Weights of a small audio frame classifier.
Model: 14.8M parameters, norm layernorm, layers 16.
Data: trained on strings of digits, spoken by a formant synthesiser in many voices, 39062 training examples, 26.2 epochs.
Rows from block 2 of a small audio frame classifier, named by matrix and row number. Rows with one number belong to one neuron. Each number is 128 + 24 x the weight over its row's rms, rounded and kept within 0 to 255. All counts start at 0. Numbers have three digits each. After the name is the row's rms in percent of the matrix's.
After each neuron's rows are labels from the 100 clips, of 14976, where the neuron reaches its largest size: "responds to" is what is common among them. Only what is clearly more common there than usual is listed. The data: strings of digits, spoken by a formant synthesiser in many voices.
# gate: MLP gate (model.blocks.2.mlp.gate.weight, 768x384), inputs 0-95
# fc1: MLP up (model.blocks.2.mlp.fc1.weight, 768x384), inputs 0-95
# fc2: MLP down (model.blocks.2.mlp.fc2.weight, 384x768, transposed), outputs 0-95

gate.576 078:128111080104109123139113119135058121105121125128138162148100128094126126101102144153131154142083162114163153164131131109153137128077134119150147154123109124124131150153126121099117115108149144130156129138125154114145142121147132116144130115149123146133148148128127156085123134120167119137
fc1.576 083:148106109114127120116143129120109127131115117155131111126154140148115134111172162133179180098121125105213153116102132115132111113087108112125103134154086080109117102162164131151130157120140116131125158080137131128054133166148149114136134106160088168134117095139143166108097114132155116127
fc2.576 071:146129120127153168131122151109094133165129090147168137195116172116117146099154138138131159131145152137135147143147123132134126111148120116119074143134110136138107165117139147127166145119118125134154146115152121120100118164134115098134138139109156140112123145103136125121151125124118063137
responds to: last digit: six

gate.765 089:133163173100135107126118116126206148138139136141098117157134129072160137148153109125159107118165079129145069103146163163146149184127119127140118096160148147108136114130056126105113097117099142112091133126150140103120119147147146193164122126113166115110132097126176126128180134115079105117
fc1.765 100:117098163134095135113133136154173106099082135133088127130151072136121134130109094118140094163134153164111134073147112132127124150140122131140144130159130119139142106084122150147122140106100114141115107095149149131092145149159149158134127124144182169139158097133128131127122130149102128127
fc2.765 102:137126117138131121109149087093087138090134137143135117110149125114095101119115147094123095158120123111138137088092084114146136116127134117127154144083110128135175155135080121164134115110101118120100103111112108133139093147160134165131157115140123069163118092158144107142116107126172137116
responds to: "four"; number of digits: 5

gate.523 087:058142100140138173104082120132145125106093131206105155100144133120151115132132143130104133111083104142071108155104138133130137133119122134140142098121113118172115143133106136075115117117085136119111102090111150117121120127157144156118139093106102151123161104113136114139094146112156134134
fc1.523 065:054145145173138152120108132136128094155070126206112133100158118129121131124119147134103134122119091132049097205160125120132147124093115087109147120138117143150124114101087119091116136120112134134101095099100159114115094170131113168121133067148116158126147112126120123162183135118157131128
fc2.523 076:113112145139111125119130126139083082217117129120112118087131123115133135095121136140148133098136113126121137146170125112040131149122114105099155120102142130124126152119122128115143126117116163121141142110128110117143137153132135145093101126062156127138114139116124090106132152162087094121
responds to: quiet level; reverberation

gate.411 126:140125060168084135095145105113150132067111126120092160197114123101096151090119126151152099098107116130134110164115180107129120159125137178159129093167125114122122160171114141094100121129169125072160122131127115158135125132129121092134089116135115097078119114077070105129191139124117156112
fc1.411 124:145156087161134127109144123132099154099112151171109148161119130124073127112086168128146057132118120134126136160122152125102135147116139156107130151106152141113104157135160115085134128141136124084167119090096116132130112089108104076127122158174098080112112156103134090118116139134130142119
fc2.411 130:140116130170105108106147104141123132105096147085076142118114134113133141161127122134144070131101114123088143117112127100119162120117129083169128135101114132110136157119152122127122179175122085138187175133127112117141094122119091182107105122083118105154138097102129099118105106152145166109
responds to: "three"; thin (high-pass); first digit: three; whispered

gate.640 022:148125217122156146132094147127107102114112111117118141129125135120114141149141139129131125116138163126107112165125135118125125160135122098106134123133103124142100149154112141134124115137136126132122112196135134099130143095129128142138148120143127119133153143106099053149174113144142135129
fc1.640 024:068132129135125120145124134125102130130124122140142146121143146153129125108130150136173116141136094130125173161127099114147149122113106130112194122134096124114104164127126142131146120136137139130103113129126142094151142100128114139134132079137148135124143129096125096154118122101123122154
fc2.640 016:113116129168163170130140104118107130094130099152103138120134133132099182141118113127116143129143097108119117223102083110048130122122132110122151119098121160142084101114128146076123137121133092121096126111132141145111115133123147129135101098136152137160156103118128149151123128102147149176
responds to: quiet level; "one"; first digit: one

gate.291 096:151097158107110095106116136135069116117152112138113121105119137137148112095114099143148149139092141119169138156165119149098121128123149148164140093112085173083143124113201110169138146118103138137160126092108109116116166180156144125116107130106133118122103155089110141160159128159086148146
fc1.291 098:111082166118109137152126134121092129096175111131135102128125075100135125128147120144123100137122136146140127140157104142118140148130120136110151125116163151102136109145151134124117127150139101150172168109136131108178102138149125139124142147087058147144119144092140144179104122108133135131
fc2.291 101:125126158104124146091140181131131115039103128134121164123143112094147086121150108128143116123173119124154094177177111095119170121139098118115164108160132129124142112121094126158125108125117149127122144141113176148116143100093158138142171117101126113113147121129108099112126188155113139137
responds to: muffled (low-pass); pink noise; last digit: three

gate.511 063:053099164116120120135134140129168126125122123143109103140119139117195124081136113134162147144141152131167133144125123137141128186145130133148098127122055115153129124151129122158114137129095142142084111153144142109103132164121131099113126137152125150125145132126084105159096124142160169140
fc1.511 060:096123119140129135122098120137169111135164128126149116123112115114093128173109120129154175145113101123136165116144136130117107140088138143157121105100132131095138181130063126133127104128109113114137100125145115125112122085152129116138121112153112148120158127130137139083113148113146127122
fc2.511 051:115120125090120098130147157114111110138167126094136124143105164115164067119151109144149119135091186109157149123161156116243147136133122175115157138150139108129110144048133132144125137134142157124189123135095113116128151098127121104125106127095138098111120132103131118048133136138169142147
responds to: quiet level; "seven"; thin (high-pass)

gate.723 142:115115106103114115109128137098128097139124123121110115120065105120110108154153095154141118141137190104140151130132115109114095132115115144138162102138122162128101165186132122104122124134144123132142170143114162162153160098134124129147076138122120094133113142116085142106083135123099108127
fc1.723 134:134103144162132121107141133125128125140133150127106099091109118118117126167102169074095101114123124118142136128151129151114118157073139155144145166132121105110119136113164145087118133115132157141144145119158132155127114137109147151113110135074130174141152119135122195109136116121137098106
fc2.723 144:149128095150122131135129073146157155120125158085104127162133177134160175146117110142133115160102138177119139171086152106132134153136131121153142110132130116105129120121138168138121117105132118150147138139148141124157123135115071106157146126149146091147128132130118129119103146130098141104
responds to: "two"; first digit: two; last digit: two

gate.489 074:107147055111137124091100132129059142114089125072101170138121135108116124097113125122126151120144114117150164078148128106129129132166130136146131150113122133132124094158184145095103147134140146123138132169124144123116187118126132142138112125142123124123105101118117096117060126119109124126
fc1.489 085:104098143084121113135131133127073141132108151112138139135129136153170123118118131128122132120138168126103168134102149153136132093101119152097145133165120102139150117136122115138112147125126129124137121156151154150099141094162133131118167096111132107118141094125166138092122120142117136130
fc2.489 077:145132118097143122154144129144106134132145154169114120111140108150182114079131139113131103140102119221170127124159102170151145144124098150140127135134131111162124168128140148151118149096128135099154138082105147114174127135123132084134114141139097124122132143109130126104132125117114081162
responds to: "eight"; first digit: eight; clipping

gate.87 090:132107109106132121110119119136107178105160148156095142139135161126086119101119163142063131148108171107181161158121170166109121114170111158161098098094126105116152117145151147111131133130134098127093101121144103136112127151132116089116141135096106138123101118128131118136152101149150149119
fc1.87 086:136121155125148088127132118116147148157143128119113064139153137104124104075145105120104087132163194132121135112107111115134149130117127161111145133137120120118099154133157114142101137101142134166095106080158076123131133144133112101163123124088100152123130170139115160182134114148141111131
fc2.87 086:126124140096138162149123144123141089180150143145116134114118095114138135086135136117152175111122142162078130078151177137177128121119130142117103131173131111158110170141123153134132121099112095116069154089118196110166120129147146088127210086109064141110132112146121124131140078130180120160
responds to: "two"; first digit: two

gate.461 090:137142120123119117144171136128157140180127140190108125071122131167155134119144112144139195113052126131146180099123119139151133091124129102110114114164063118140148132140138128130120110133131130100105127154122153146118135118115145149111123134154143131131119129134098106097102128146134120135
fc1.461 079:125145119128106133134121121128157106117115115109130151066141138117121131125138144134152151109091085121145143135114145099116159098113128099114160130134176114129115122127122126135124115146128132127144163179110154152141116141168104131103129136140113142131108121119131078122153122125155129135
fc2.461 089:148136080137114184115130128138133113146133093122134152104139147119086100114145133147104130136159134134088110095133104125186132147127116129108146130144113154139116124106177129131130153133144117120101127145167112131086147116142132128117115124044105144140111135131127126145131091178130100120
responds to: muffled (low-pass)

gate.0 062:134165179114120140137138133137127142095124099175144148132132090161139131063128151125165125124128132126136164100112117119128128162127124096161066117123118127126111105140090148147164128135143127136135126180173123112149126173092139110086149165156148074131137124114076113171131112126088119128
fc1.0 063:181138167134122132106193127129198070136153091163178149137119093134159139151112117125181096142117141129142082059140122139126116156150131151218057121129167138127117126142058128135105139124113109131192134166163125133119090144135118117132117141124138113133145116121101127129135152123127129130
fc2.0 054:116156128125127142136126146136112111145140103049146130188079119151143130176134138137096121088162122087149136169146113130165132123130091156113129121104139132133100135131140126151161113096136108116111112163068134130151142144130126127118064130070114164122114133150126133083126109113111089124
responds to: "two"; rumble; first digit: two

gate.516 058:084114117116131124151141130134095193133129113155140112140114145108101135111126161119105098125112229128120102156145157123133142120150118154124124111127109122142150097131090129117121143125135169115135121083119131127153117149132112114138126135112133104132154132131110103146124125144119113129
fc1.516 045:123129152144132129122120122130146148125128131145135157137129128125127131156101121114108126135133135150199161129131115113122126141102123154131063150111140134121154176132112156138130134121131115125107126150119115126119137148126132124140128128180137099119102133136140157157122138123122127128
fc2.516 041:138105133132110182126116098122117086109145147155118079116141119133163139109135133124137141130135136090113131122124131121151135124118132095115176132163124154113104076124125131121107119182134125134106128156122152133157137145146131118120101106066119138131149123138133121099124095161159127137
responds to: muffled (low-pass)

gate.389 136:130136130093095121121115131117084172117169124132139159129094169079139136119101120132121110136171138134141163112123130074144133167123105136185099127135122138119123184138141080107171129122144131094069112103150126187122160140137140151138122159159116094133124126139211132160115107140116127129
fc1.389 138:129081186148161130132158130144098100133133135136133136142135115141138117153094112120143149153171101125152148095126138126128136145112116104120089109128115122114170110133159099133167141148114152124145107097131133121118132191178144109108130127103117127140137120109119097137148106127152134129
fc2.389 155:117141148137142107150132130132147126164139151103168122092116126102143111144123106133142148149146084104157157108151138159124149152144130150145095113108137101124176163178136147157120122149142117113138110115127100143171123143133153078149183152176153112099106161151131143133132130118173103131
responds to: first digit: one

gate.554 116:146147109140126082108150107101145157150115091147084145161166138141136128140131128116106131126111177105143094106152092119120165135144171137141139126137102133116162114138135114118147103128183151131112103151131126128131111145115140122188096122121169092114113129130110125135103120128070154136
fc1.554 117:100135080101133145131137134141110096106126153141150129104102120085150131137130111118147108112139171137108149176099134126120121108096094135090111132163175147135129103123131169116102131145081110136133158140146147127127133161117104120105137151160060157142163121153103178093139130157172098121
fc2.554 117:135129135090121116139157146124155137081147107111160144135155114134128144126130122155158131150143136145127107127146176118163156139144135119111128132191130144136134145119123121107122147101134111139131125095145126122159145147109110112160145104108205138150125109131108144154141145091179208115
responds to: muffled (low-pass); last digit: three

gate.726 097:076123172135116133095122131125150152119124122084114160116131105115130120103122162137120115114134121120106084162127115121126111127177127103123198052100182156122114150160108159109078070115143123135121130136105133145113119130115109135126151094097148141124132091116130124107149142103111127132
fc1.726 108:127094149143134145145152131127116138133116141117150083159163139111128156159149142119140160136074143116127159125117127173136141145154156176109093137146096130177147122118127109191131157137149123109154132094156120094103150146124132066116153132105178138154093127131130135168119109163131115130
fc2.726 107:109156103131127146155140117136133128175142126126186133140097125132174169137097147145134113122113160144134136143090128140081122152120137139125115090120132135136098099150145129109139108145144162148107115162111138157149106106127110076168111101167131129136129120137118181116121112118150111079
responds to: "nine"; first digit: nine; number of digits: 5; white noise

gate.353 115:145162157130127115138112111125121189113130126157091171154108107109158134169143120124108100115121161141154135127111100119147154161140134135149118146138153153117175109157150121114117135140116091135143096078123107150125124139155102067148113133100102127115141166118145114127112125152084129131
fc1.353 112:164109169135127126139166145126102101138116138085116076129127121154105141135118141122137132131135107149130128131126159159115137149109119109146127110155138132098099157134136120092142157138130134091095132148160126107109112164125147106131127147130152121121124171121155141089199132114148126131
fc2.353 115:115130162110160118113129107114127081168117108084138127101079099101140079118126160135156146104118080096111154137173110125151120137129135165101146115113137150098142138116119127146158094143118122113106139145109177125124145194106140160107098139114109086108124129129127140129123091151139114070
responds to: quiet level; "one"

gate.525 111:136144122116164119099132122139101132168137109137113118145126124129128126173106140105117124140081125124182127101133100168114112136132157126161142146119090113111160157137118120138141111144124138143118124066117126099118150118071127116149122116082127156102146105144127142123098127148117130147
fc1.525 113:178114175151136099105135149142218141133149145131117102119157119139105121184101122110096100110117121163138137102143098130085126147106152153160142113148137112113102140125112120100146120138119132139102150133151136136097106112088171094139121129132168148112119122153096139115045103130148143127
fc2.525 114:118079128084120121081135154160108137108131123119124095135112116122154125117097092145138137147139142131137116138128120143115136100121130119136135127138131106109108083167127096145099146095098155114143118066165155156128129049103140099147140167176130091142132099131101103105114125153144115163
responds to: "zero"; voice: child-like voice; clipping; first digit: zero

gate.578 105:097168107089126113093120123140101088123139131127097176136129136098120117073119134144144108136160141121080155134122120104121118141118100118156142130090139139114109125151100138133156141098104116155108157128108126157135110162141122157135116119183085172137136104134155155146089123146120124151
fc1.578 107:152130115166124145152149141142136069138113152167117133142133203135121137077136153121140139129039115137179132125135136144148119133147121116140133169176110121089210145113112119127127164126129144124116130117111108103165122113105128097148104132107098113121136146135137103166163142141127129138
fc2.578 110:115150120116110158128147140132173137115126128149145137113097121144139148103157111139166173146151095139134118138140155117161123123129159128104129103146149115151172193141114119130108157099135130135085113130115150124110140126100126158138125088100188106100099114189116143131129148130107157126
responds to: "eight"; last digit: eight; white noise; first digit: eight

gate.681 096:087149093073117134145098118138139173142156135113126150114107127118131133123123130109113133111182144161109138161136123112165139123121110140105161083139143133166118144164073142051100139108134096128097103155106141154148119144116106136118158093167122138126101115141137101104111130113134094118
fc1.681 093:081147124151113134104170119121095160138158125209116119135113148124176122142101107129093156110120175124115166090125133136121114170094153118108079153133097123127205121126180128170148103158163196107126109097145110154126141184117163132143115178121137107115144082140076169130097133144113136145
fc2.681 095:131149138104096164144128075100118140120140106129153113071124110161125129107165146138147151135098150115115112143143167110150109126119138054102155152173134128156153126118103134170117151150130153137088130137171163122159125153133126162093139070132129141124105098146138141134126115159159172082
responds to: "five"; first digit: five

gate.606 105:148102147131103127127170113116099201123129125124137177165119115100164139125134148108122124115069109104155156154113117133123090120151141123134159150137077102108127114135108135124127129141146161157101096159097093153102157075121116112099112113173163105106096096120149161140137159160120133112
fc1.606 115:126143110137134146115120148134106097140114112108132129116128127118160112166133106155167135123126133089133108144153164133142111105133131129157133076123122143155176119118094117145144097130126147144090110127146151099134116131151154133122120083103100185125131131135092131130166127153083114117
fc2.606 107:123111140097140122127124107091128153154127145109152131135106107089110100147139135100146128135109152152106123156132121134121130136131154136146165131113129124126097113103131126107144126153153138135153152137131146143122114199152127137111110141120115080153183139048146129165124140127179155123
responds to: "five"; voice: child-like voice; "nine"; last digit: five

gate.96 119:153092097141090169118131142120113161124126170104170123105101130143072142151110140151141121109150116130132134124148168119128100114098122138156082120095146087112096138121132148112124125129164097119154094151098113134124129103136141119071152158159154130106089098109119128100114141113139113123
fc1.96 111:035120064140135141089168124132211150123121120123129140152133116131150106117131085111154163137100174137132115134105119140108094076075126133102114105122140185133139118131152109119106125158109140153113136105095166168139084095116162127160166125140097106122123160155112195172070150155094104137
fc2.96 112:115138129097132152149132104109073122054119123089096142104106134125154122126113134104105189141134090142102117131139106122110127130121110112112157133104137129138126144119084105151139131126107098133089132140096143147141161134173129100122111125114072116151086078144135113095128114145127157136
responds to: "nine"

gate.397 101:118127132111119160135098126131084125127138133119113126128125125159185102139121081148128177131172157111141143104121143114136128148151098109139140125139103146152155145121156126076124111116150133132132178132155161154146121137140183136110150117100069118132141114132127111128104103130129134132
fc1.397 101:123119133144109105102180120114147124174184122123121128173104135075086117138138145114148134124119158107116155103118116125110079159140148112115123140119104106059118180156165101153118112113113152126143115117084130129123151126120129117141111164087121133113129129127159133138136170107121147152
fc2.397 111:139138145113075090149146151124157133140123121100148158126117132130165128131133102123107151099154125099129156127151165131139136142123120154143135132093144139081136115123163148136107138149144123110072136138116158125109169117128151121130178142181096159111071145123137077140167145141103096166
responds to: "four"; quiet level; first digit: four; last digit: four

gate.582 118:113121150137126099101141104120118138133116091115133143146131091111130135095130119106114140145153125139114132097130144133108156134132169114149144062095154157102095143188120099087131091107143143137173145166116138135104098162152100111166118128081142140115113105108152139108069132114147124128
fc1.582 129:129097131141102137113100116129145137133140131137098127115142145104187135101099118106092143144118147139135152102150163148141147092117114160163155088111132145117129121157158134080146123100121109143151149157138115109090119131205093132111120147148165141127120114116154143166105140125114148138
fc2.582 135:115122116091115149118113114142153144120136156142165136141111157124139126117106119083156165158128126132125127103089122130100093126115146112106137114193118115144117095144140117105123106091134140158183121141076141154094133160150095072143113117146125084130145140141151176079129119094111103130
responds to: "four"; first digit: four; number of digits: 5; last digit: four

gate.479 139:134145090126129133113112120122130135141089143128123165107128182097130117099087069137168103122129150122151091119108136111147136109149163138120136114113168130141187137100095164135139135127116138120132089107121089172130115154119120106157082093165126135133091117119121137123170091153080149104
fc1.479 136:092120114070116117091153115125107182116145122116137149127113117156090108078115144137136137140136129087133131140118122123125152155106162091130133139111161092087130114147167143147112110152109135116168156127134115137099137160145123121122147151133160089120114071142130151177088102126123126115
fc2.479 131:092135132136168183105140166137124112136153122118119102146147141143123126141146114118133093120111145099177086102121134119090095118103116098086162127142140120154097111102132143148063151129108117134172138093119129123158155119152131144096070116165115147107128062136127098122127108169141088108
responds to: last digit: six

gate.159 077:108120148103096129141131120131093182099118135092112158120128116157152116160109148135104108117118179122157110172129135136140155103124132184173124132135127121116127149134081119133131122105149117133181110134158112115087107142161118152111128121132115109126091130133128070188118112142088118121
fc1.159 080:145161120145127137123106128130215093154133140127133107103150142091157143118176133121070115118126157116138067058131099151121135197113131154138160144145078103127133113114125149120102140125133140159101142133124123132121129138098138136120116117120125159131140149135126084121147129148155151125
fc2.159 062:151121133127158131122151077146133168122164133128118159136154118131114130126140132136139083120119128132096132129092115133099130130127115165158126114096127145140095131129134143142146121100128155140173137219139114128144148118177130118114124133081116094137136160095128135132116120123153128140
responds to: "five"; first digit: five; last digit: five

gate.25 053:133175107143123129123131143119187132166085128128113133137145133140146138084079141136150162126110108145151119177149113096153139109143135136178162116113107137132125063116140120137101149135123109146127141135118152102128134118123103077086118129188112177129076134123148147203079126127135145133
fc1.25 054:144111120125139120124107114115119123104116182060069124173122138106100140118095145134112128134109105125145095089090110141110115134135144096160116131170176113128170147111129117141142148122132142098117140112122113130101113160110119116138131077141103124141109135134164146156117114105121149118
fc2.25 050:097123101135143139111139159132141143124104103121161153141157133132098123118142094136131164117154137095118109114124135143124128122128122202148148085122155132105129135162138174111130123097140146130143109160129067124103109113135119069137164120122126103159120132155137152136103107109109179107
responds to: "two"; last digit: two; first digit: two

gate.43 108:106108152162104135131124139131127146148098086145126123155145122111132138127109145123073119132102140107195102112124105138149117189093150136162137162130121107125169128142097138091120101107111120185156109126119148113091100150094131161121118081157156152127153136142094094126185129124134137151
fc1.43 111:130095194165104151135124147134121150156110134121135123124165132132158108154120117128133111137118106120185113130130108175147095164118155119201113135145147136099152121132093129100106112104095105137131109143133111095095107124119130113101107113098132153106140154129117154144158141094119127114
fc2.43 115:102101122102121107179112161162133139091157129127129085114131157127105105164122120159168094114160135116140129094099140150120145138107130144131157105106144107119092097114156151122113119099109131150117108139089151136111167111129127086086139173168110127121107126122115106075093102103135095103
responds to: "zero"; voice: high voice; first digit: zero; last digit: zero

gate.268 071:162127098114156113125094131123120126107114115183102189133141132141159103091139146144156153131164127126150107141134130117142149103161130168142117118122137139132124071154109138112135086108159103137162112104105119115135132134144115140114108117140139118130127097119116114120100135141158110128
fc1.268 068:117111191114117141134159130133152120182130124103108163123114141138136132142130145145211149160124174121110126075131183127112134171168133088137123145082114134136123124125129128132151141125130121106147103112160123134180152152127100131110124159083142137125108135126164095151122123119095120135
fc2.268 069:139142176150117085137138099157155170146105140140105163110159118158127135125109115120093097130105099121149114116119162135088156117130119147140128133116132125128135072159149138140065094137151094137105108162116135105118128108141127134124148123162132145123133098183126118107104135178103109116
responds to: muffled (low-pass)

gate.204 138:153182147122133116141094124129075144124135124119088136112106120163092126086097153148151129138100151121156128149122132098153102141120132133109124124149128132091147148142110120124148124138131120132114103105098120173123134126134136147137118159189105121117108123099095129136135124144091147125
fc1.204 148:155129133154154152115121130124073114136115137119142091118134189172180144153149138156147197112140150119131117162120126138104116127114154161088101130127092125150155117125150108161123139147118161158067200116126148089096160107144137102075135105111104144135147135134145151127117127122096131136
fc2.204 153:154124117136149122108121106136163121162118150143181161126113092095159148141062130100172166127112139159111147128101089164103116123107145100134122077109132144107124159153155156136125119123135136131126143163141109156146144122146117125143123111170136107145144145132139155128100145091135160095
responds to: first digit: one; pink noise; first digit: nine

gate.760 069:112126165118112129118177129123164120105119119124109110116123127136164120125136103132160164104123104137082122112099135127124111100177119122129137106128138140163102182165101133100125134157129110145137132166113165137086103148112127109115146162146131151131139105135118097118097127149170139133
fc1.760 072:168111166151146126108135115127143155086154152142123138152137120134117126114120146130097133114132164113189123151110137136112121170109125110125130133127179124110089117120157129140130122115156116108144109161115090103114128149074122127130127096118137125105116125121109102070154129134113132112
fc2.760 061:138092143146119106125118159109127133072136124152149119153084113132118135133115125118127132145136133103135140081098092137087147129131139171161095127123112119126159139153100076110129147120176115138139104173111133126142134098117138133119137141136118133107143188162121101131119125119155104141
responds to: "three"; first digit: three

gate.3 059:116113162141128144134123141122167105132160138136107166076155130127162132116150101133144139132203153108122131099105127135124136147130133075093129096137111140145123040142101133055136105153094152125138143155081151133136138168135163132108148158079098108129110094133127180137052124142128134133
fc1.3 070:132076099155087125149138133136088138143112124078146080126075136117084121123148177146105119099138200146116129152143141123136134150136122120123139115181090125137131139147124118093079071121157152120147098116095131144107152139143109157129126097120134122134124088117125148130151127094096137123
fc2.3 032:143107125135108119097113148123129149106145107130148170152150124106078120103120135110112179105128125136170116129135140129163125132133128132136151120133119135140149129132117135130097144116135045129099111121134131125115143165142123147114119118183157182100117146129132125133140138107124102200
responds to: "eight"; last digit: eight; first digit: eight

gate.604 078:134140129120129118137124130130074172136114124100120181115123122108129122125108171124113124125105143125155100217146115151124135191097128100131176093146128113161101129130066133145123104108134136129159138105155149115171135164109138133126129157112111157125106143127075111130126131137129137127
fc1.604 075:149137159131137121126135126129167104092157112190119081135126117125122136130153122132104127136059148133107120136103141148121132129144134180135107126096144135124149137135140133125120125142166119127081147147120144104110127144122137099101122138074118132129111121137119195187132133128146133134
fc2.604 066:154127161129140138123156216134137128114167111129145147167135145124149116157135123138119155133131125185121143105126123138224129140129145114131101133110123114129148160133132125127115172145163096137154136082127134141146138140058134137094035162196120155148103122136124116138143117100119130093
responds to: first digit: one

gate.332 119:103114166108114104135085118138118173110113150115151166119155096114140127074097150148150130137131127089151150114099104111128128179120109120143118151096117145125118086132129137100169133103107135124121155143113121161154115146125181159139146140156150141151124077123168173139097098147137112135
fc1.332 127:182144106145130128135115141128146132111108122137145143132119144091191126136059127106081135106077130156066147070128138137156132128166109171139129177126128139105149194135135119155172166134133122142129070114135145137130154074142105153142133119144166103124111145137160069071189123139174121117
fc2.332 126:149138142130123111155132129133108130178147114143135151102103148145092099137126145145126131115144124094148136074144141121182107124114148080136108123107137102175162130107129177134119140148107065143056108107139175123126136097138106107145178115095126113092099126177124159103131138129131123130
responds to: "eight"; first digit: eight; clipping

gate.228 137:102098154101144109140130146124131127133185138153129113103133153144120116116110106146090145114107116129154104116132141153132140120082136083150121117181094115111136119115139119109085137172154125081082132118117167134198137200148166085110125143089112105143108119117095104154127093098120096151
fc1.228 118:109118126141140125142141122125112076146127126135126111107136144143096135122146135134147111139114142129118098076180145113141144163149113120140120160164132137126131129129177140158155161133130087136112137110113111127100108207179106134099111134127174117140134150127122116162130117122112110129
fc2.228 134:153141132162143118119126096143093124110098158127028119118097143143104130133161141092107126109117152176121123130111054122116133085124138113129120143108108155100126168121126146154137139123148117117149111130109124145142144083133146169109098085122108133140116119131150119158116103150156107110
responds to: quiet level; last digit: five; last digit: nine

gate.571 108:164098155141134105101132097139143155144172162100085151105126142110134114167125098107120149095150113144114101049148134131147140145188119117109164137129128137100192154131111133076118135124113156109104134125137098155150100161135151127129093118130167111097120089139151109084135133141121126111
fc1.571 102:099114199129114139150136141130129150117159137071085143082103138136080110092138154124153107131132092135154183101094146151123099168141097093116114113150181107110097154137105106126111139136118127126144138134122146146088095179120142121114148144125118155132137103147116168115114124142133112107
fc2.571 092:141128136097122130143133061132149136138104121112146137120151144128119134121117174145158150146145113157147117151135171132125135127131154105104139110151134143147124140128153128145173129125102165145133118131112149134119096196130115140129110108090162158143122116094123090137149146133183132039
responds to: muffled (low-pass)

gate.184 087:143100081078153158121127119130071179083088137070095153164125133111113130133142110145120199153169162130120173097112131123116095134156109132142138113167099149134129114148158126141140102134088092119168117141108115131107120139112177127126145120138127116136080122138113126154143125139160095139
fc1.184 095:150134133132117131138121125126127141137148133139114158089122107121100111123129162146141125116129135133117095099123147104140125154144121171112125118141142117119091168058188112152144113063146124121094101132113137138156129151121123095094119121132127139125111103123166108122120117140169121102
fc2.184 089:111129110110134091133131125109098137141140098148110167142152140082139105150144109142150134146118104122138121138159108111126139154124158085127115128094144134142167108139131152122116128158124073139141149107133095107127120099125113116135113121164187143152143160123127164174161177117112127137
responds to: last digit: six

gate.22 091:132094099145117126127147135105185175090127139199112150128131159130197140162163083135112102131112141118104113115115128122138101127102123090177123091139146183131162131124091139091113108101146119118091091187105113144141112125127140137131103116096183089115127135103088145191149153098101130119
fc1.22 084:141141125125127149158071139116100173045108115155135145111133122150155140106183122126147143110077160107114117131099147136134136077103143148108099111108131108135159101094171095129112123159136135114136133132126090111141125158154173110136120150107138163134116122139103173171074100131139155124
fc2.22 090:114130141118111155097098166133110104140069114133170158161129135122130158137125121147113137080135125153130125162137124128123110163142123132116105128123141157102124132142115116125129133142117208116116179141152150143122139141128150139112131141123153128139161105166121154103118159126111138120
responds to: "five"; "nine"; last digit: five; last digit: nine

gate.641 089:130128046131120168132153135131182143069122152137106136116148113116155136153123068142108089106117140131103116109134153147133116113163117178130112077155113115147197105153100128109159163174158142130121107138116124127116147126132152099106134113102102128128125131140096150085098109137138141128
fc1.641 075:151124120132121140126156133131118168143146116092122112138124165139149130143132143119106101126133222117173108132118143135136124101165117108105132124113171138138118129131129126148130156101147122128159103120126142153092093118122145118136129121142143141130118121136119090129112114130088135124
fc2.641 068:145106144159142171087126069138124114140127097097156128094152109127101165116144134129115092129121108162079110120096112143093130129137145051186059138179131156128158120105137103124145144129128135118142149159178124128146120120098129164135140136126126125127150155145129088147124114118104128087
responds to: quiet level; "three"

gate.284 126:124139140114139136106123132119089155090127123133149122098115148149119086152100141145163113169142092130129163106098129142121128107147109138139133064133136115118133106142098107115140108143140140099128080171126134120131121122156125126133125142112131130128120129135103115178110118137099129120
fc1.284 101:165122112149144124147132124126119104159125107104119126141150142138116144103147134131100111110182156125092086148167126141144109193192125119132178127140096132160134102124145145132124120112123109137126142120138140134154127111102108128094115093098159128132161143131089146126231128134150121130
fc2.284 101:179107107118161124134121120161145169097148128142067133124158144120122140118125128118160134148120151151178122162118120140170184116125084137125138135129131132126090142152184126150110121107136084135140117113088136125177136137178126101151127123133096134162112124115125128186125103144153175137
responds to: "five"; "nine"; last digit: five; last digit: nine